A small image VAE, trained from scratch.
Model: 64-pixel images, encoder arch convnext_v2, encoder width 160, decoder norm groupnorm, decoder activation gelu.
Training: soap at rate 0.0022, 6700 steps, batches of 64.
Data: trained on simulated stained blood smears, 195000 training examples, 2.2 epochs.
Rows from block 5 of the encoder of a small image VAE, named by matrix and row number. Rows with one number belong to one neuron. Each number is 128 + 32 x the weight over its row's rms, rounded and kept within 0 to 255. All counts start at 0. Numbers have three digits each.
After each neuron's rows are labels from the 100 images, of 14976, where the neuron reaches its highest value: "colour at peak" is the nearest of a few named colours to the mean colour under the peak. Only what is clearly more common there than usual is listed. The data: simulated stained blood smears. In brackets: how many of the 100.
# fc1: MLP up (encoder.blocks.5.mlp.fc1.weight, 960x160), inputs 0-79
# fc2: MLP down (encoder.blocks.5.mlp.fc2.weight, 160x960, transposed), outputs 0-79

fc1.526:085122117119106070128113153142121117152082121127131075125134139100117084094050134151145141137115158151034123125153203180077118137118060102153069117086093169146110082120155123138153158101132113070156134100093122156119113103115137072144108122
fc2.526:081148147153105113092127157191091156125202170142190144059147170133128127160177146065112111107103147155109137113178170085147114091159104181120149096145160114077126177084128124157074127165167093156092131150135123075160111181137133147126092183
colour at peak: grey (76)

fc1.674:113125127136130118087094155173165106133152113146158083165195118148129141067172156104163147074101137126135088197116149081111152153127076088080190189151115118083095161101148152170100102151117162130114093135187096112100121170136165083104141154
fc2.674:154095078104106100131131128070132135168159123124144048050159139169080094106123203068134105139097137125120107149144116071120186129181160120180156118186124153057122121098125132133135148085117141155113078118088164134201139169126156115088129140
colour at peak: white (92)

fc1.566:089165122114138105110070151168103055140087077124120126097113111152141123125135135153104097105134154099124133106163139098021095121075142103119091088105130085211116126121147111085100126074203140104178112085136109109140099087095140078043127132
fc2.566:112100080137153108140139090103100132129158124197132111112112097065055120084148123104104066086134170109107136107167106084168167108168115086085150174143102080105093156097116088145104142134156173122087116066080127157118136157075116194140122090
colour at peak: grey (89)

fc1.157:098173112162113109137129101109116029102172134138130120085174107057145128118077139076094159146128160101102118070113037101086133118037111125168135119129075121098117094161121127132095102138106122101129159124131166109174092117094130146192135128
fc2.157:166099117123131110166116229161166110140031048131125134153133070163141166163149201163170146172156109126074100137175147134091095120169099092167130117124140134122132107160090097070120105165158173168145154120137128124130134092121141137083179176
colour at peak: grey (77)

fc1.126:131127131138192146133133138127121077121110112136090157114094160099105118181149051120113141085144121146114159138029000134158139108091160097109148131136109087162137204161132096095143116180190140100157127157134150079128138077046098089131058101
fc2.126:134110098135166125138132120121152140109077127153118119012109146131113129011152113077121124075141125124106155138162190111129128143141139123091163147125101130134118125170107136129137135123152141112130112089119121101132141150040152152137073113
colour at peak: grey (79)

fc1.655:104159155161115033124117129114126138134111133152121089128179122121159097170094127139167218134112143098112158133170114117145142122114127104142070065134154126117150112146151142103089191082132173121129109150196105111131140140130157144050137132
fc2.655:151138113149170149128187066102190157125105122118101193148170118125106113147109161124085112116116152094139135086095045137147186144114124119104105203174136127159091133122125117100125108158105172144113134115088057128115142135112204114194149139
colour at peak: white (97)

fc1.471:112090098112108136178147132172145157094161130143110188125115113101108099129052133141130172070131157146150135155115151156156072068111143190138073124100212133134065069072145160155190130140080101188140162181101125127136113115101117152144156153
fc2.471:132169147097103119168113114152136164138129122095155165163171095117098172028128161080115163075100156129099099141088095150085146126149102099151098146141074092086146128055131103092097153137069076115086075123194108094120122116093077126115104125
colour at peak: white (85)

fc1.262:112187137104121191139115107098118173127118123129115132122122086120153122112166073112185133139149138145107130177156135158173142074062201135120095169108080153131122087116131111178132087182208121091112147128112146163148083106091158046137104089
fc2.262:155077115185128147156120094050093187124115140115136092137153092174130189146137095132126138176124180121114164192130104093095151163093177108104153115127105123148131091113059144191090119098191104100084123102139151129186140115096144072083090124
colour at peak: grey (93)

fc1.213:107116090099119198102124128164109094153090084104184114099063104150108076090169150119077130122132102154137121107139188100081100093064134071158116138173113124170116120106123114128066126092119087176168098107141164085152086107111108161128040105
fc2.213:196171096105164152121123161135094162093119134107139183095142075144197132091142154119136168098159181112131138146170123112080115080078088048093082112098144090109117124176104119121144054121076111118162155129136112168137149095143156152110104180
colour at peak: grey (75)

fc1.382:151121116147116163062151205119134169134165067076125072097123146125151150102007141113127150108113119096105112145130114091183145091103128121094151151115136149121167103105145132078161103170138121171114148088105121109074111154131129101109107106
fc2.382:194075110129149158121092152153127136097158150116119127110103143112111160178079121092124146150104168120112185128126185134160182191123122142162131185098111153096122133184177155077174099159127107116115134097108084140122162130125131145116134093
colour at peak: white (89)

fc1.590:143178082122167088123160099141113157121160101179130155140133111165155117134190177123200157140101146152133100206183082135168195063102166109180099124132143197169098097132117104096084079113186156133133168175070087111158129111113160101148125168
fc2.590:130059070167194134189109128102121134136130137128105092170163103149098126115100164136116058127151174146128025108141126078101119144097103127122164118136091105138158089075072079119100124119156189133137169138171111099130143119132138118138085110
colour at peak: grey (72)

fc1.111:120102150139133097144045160160119142125076131161089101114120129136123145118106102118127099095126113152100184127135143079121114140054144135114106092101153114123093117131145113140152058029168129099152113130117148217124065094119141115024099092
fc2.111:107085156154098116135123122116065167147116116118082094151131130180086116107146126165112174136096161102108112159091083121120151071154163171079083131086046122152125118093161145159136128156118058082065105124128207122185139104075098138157081119
colour at peak: grey (89)

fc1.85:164133110075105146108125064217132158109105090163126084166070113163135152144138064132131129143177183105099096128156108153212168129095137121140080121127134121191169123104128142068138157138165109173121086106110109123118154135108170112018144148
fc2.85:123094118161103111169121140153166194189143138130116167206166134108057147103109120109119053173149145127120168161165188165129157109108136131113173156105106130121084167042087174106132148126073092144129131150078085162139131069097081081157155066
colour at peak: grey (80)

fc1.367:109148107149160148086124142168151175137200132163152133137163160063132142115189150179073107106123099180134148228103184120136123114162164090140104169119157167068080109123084095136122103156056117130117174141080165119125216149138149124127099130
fc2.367:151150147131158125176177154141153118065153106105132153124085133125139132161116124104129150100090120114109103104102144184107108108136119105176127120135163115131175160200182164101181131168105172116122139145154094136062150112128189160114142175
colour at peak: white (83)

fc1.530:174125100187166148133254109121133116116174088110083129110192137195122059144161147146165107126132109175114112102131236112142133140083130171143098106100085114099123145125143124098168125108108165146123147162127112119103125130130159170138090144
fc2.530:160090133140136127141074131117133134111110100114096120110161129113086140119142115146159127116080100136089119129146119130128086069121110106149153171080124061097077103124107075169132136146074151097169098096087118131113095133069135116087085177
colour at peak: grey (78)

fc1.289:093095151094173145139173143167097172151171122189133105102131160135142097132101158147115120130136120106125151132152147064118101124128113134174139109172159167088151085134148143085130112213138126185166101105121164070109148145161106198142151092
fc2.289:171144143086121135154081146124194111113167075136211120201170098124135129115038090172113108108147160086136118158118105115077199099107098141128132141160125108091105147107109168081140078131149139133092133111168100109078128145136159152152150199
colour at peak: white (98)

fc1.298:146207136126165111128105147148131196189176105117152124123174128126118102147106086194116096102034094139130134112151111135147116189090107176144078117198135070111124127075131114151169185172096117209108081100147116121146118117151096111114172178
fc2.298:119125178165111095120148149136127109116149133108126123146061141131145202139139132104082127097082103142109187132120162139059118128123128116143162151104209084128126146163134128086119138144135141090034117154110082126101160144143165128083101112
colour at peak: white (97)

fc1.401:148147110129130076138113178206136142141142137141150072115131135087149149128108088119124055143081151132166188098099112135085152099087092087175084166133099132106108130121112124113120110158096074122180143136098070124137134120094105072184108091
fc2.401:151150088099182129120131145127128103104130188137140089087158111088122195056113102091123202124166174102110108158169146135054106103093123088088109072171129096125130173055109137170164120121109187102061132103180154117121166139106148137075149150
colour at peak: white (84)

fc1.133:118104090099129130144195145213079174128120140152108102117119174137068117062106175113101147130103140107107146088205184141101145177134146136117147080170133065135110114103203163100137101105128121125077159189153102125121120182128089123106040156
fc2.133:145102171126157119109122081154161118104153121174117103149195113122115096168151131161150139155129118137147166157108082102136104139205119107077140127148156095140151150160123117104087112139150133142141152128079039114215131133122160133149136178
colour at peak: white (86)

fc1.41:060135153140151145124084149157107154137126076112093182073093096121127167110153144113169128109135115114155087174148154137083100089020154145124109141084100149151140119184151068044135124016128146102150158133107158083108116125155123108105112134
fc2.41:147095141133097118159126092162132189166119159118150082107100105143113175177138090071134059173150169168079106114093158113151145161119129097097164100042152148066145151156078130174111157179098187161136136091183079118148118082163143141093188102
colour at peak: grey (100)

fc1.684:100151098119128164113156088179094081160181123177153121146153112121090138148105159129082148154121073104163122164114141089147160117118094151115183192057145119045113124214162129080144111107065145182109142162077149178137077148151165117115134069
fc2.684:071142118114120141155112128132129091167097059159072140082065137082121163174165090101156145120123090138154142195153109084118096198161102101113140126072155130167142099187140102135128072105121156117135196124131117112115108154125098164186082152
colour at peak: white (98)

fc1.432:169144129115078078149222099115081176108217106107095173141071162095152109081139134105130134129122088146115133098097088172171141096051136141153117161120113183143114142161154076150118131092121183117180136153084150125116159102124143150183081133
fc2.432:155088129175109131086131116096161129097131145075121120166171163167138130213142141158128159168107161101118157179135151149134128131087072090130143104136136093109155162118110160149156136146125137148114104092155140123173167135131108056113085121
colour at peak: grey (94)

fc1.760:103159067153154127045150133115092123126218099098088198119120121120121126148102097133096092162148117086151140105096091146141119138123134112127115164114088133141128191135116110135106136113058184133158128140082109147109125128131141153161131130
fc2.760:122125119180146131074141081094128149113094157083139108167152176163149127082182111105150168155153170105104171079161159117135120128155140103134159154167155121082136136194131117092138099171167147115103126091192087171108143164128099087152153126
colour at peak: grey (82)

fc1.335:052118140120098127206091161122136131139176107147170000153102133088109063078130136109097147088083125122134127141142149074135161128107157080167135159169138146162109154141131130094104082119144157096098110095153128137148061113117109120101113069
fc2.335:114165116120173169158143097121196177114210133120122120119137091117122136184124081098155105057123145112172167093197160082084161151156085092071166157098131151114126134096116167121138060147179162111091133091088149145107129136101135098110075122
colour at peak: grey (73)

fc1.320:091158110136155093088127212161115193149211127125105067096105126119134124147072155112128108105151173132107113129090068126180155094082140098139103148087058152112127120105129127118116130201141121155128122091073115137102102123149109149188098150
fc2.320:149105186131170166180098116157167125086156116127135134109095173145124096137116173102123139136099103162142161109147167148114203205187141168104144154073110116125083181107178204110121080154134110130121132115178117132111152126046136123107120149
colour at peak: white (93)

fc1.204:127111147130126082059081153145151170110214111138135123134216087126158113161115156167152112124127122146110151216131168121162174109152137143121154139157123117048161105083140179143115117134089129176107102118139150129086140131126160111123116163
fc2.204:162132121149189160138116092159166150113155153087139111151074121165061157139103183135157147147141100069074117091141073148086102122094123126189115139153154125171145184147169153129088102128109188096148072148129112160084082106115183162110167206
colour at peak: white (100)

fc1.447:086139146187191198165077113115105160080194126119168141087089148103099152118133199115067167123055166093170126181117127132141113133125151139170117118126178140172173131126101115163144140089098104083146126122133143187137048142139157111150168126
fc2.447:187088128125098136119127161123219118119091133142181042154078151085170156128182091141124220130108068103099091108158103114133107097125170182142172143105140143144101116118130128080113117129069104106118147143129155163100172083154148180113093162
colour at peak: grey (78)

fc1.31:140137162140157163131074150104142111132132064130200132123075102163120110148081180126113117149116160085119148096111121098086131127181159142144096091070093130166122114084095117181154164152103156179163135114119157109110119135128122142145086137
fc2.31:192087142091117117171132167138149095117163146112146068162183131162121040105103145129122184112145148140070206100100162116141122112133105169179136167113090139118116124087141103117105082115135128169071133121154143141109128118122112135110102177
colour at peak: white (91)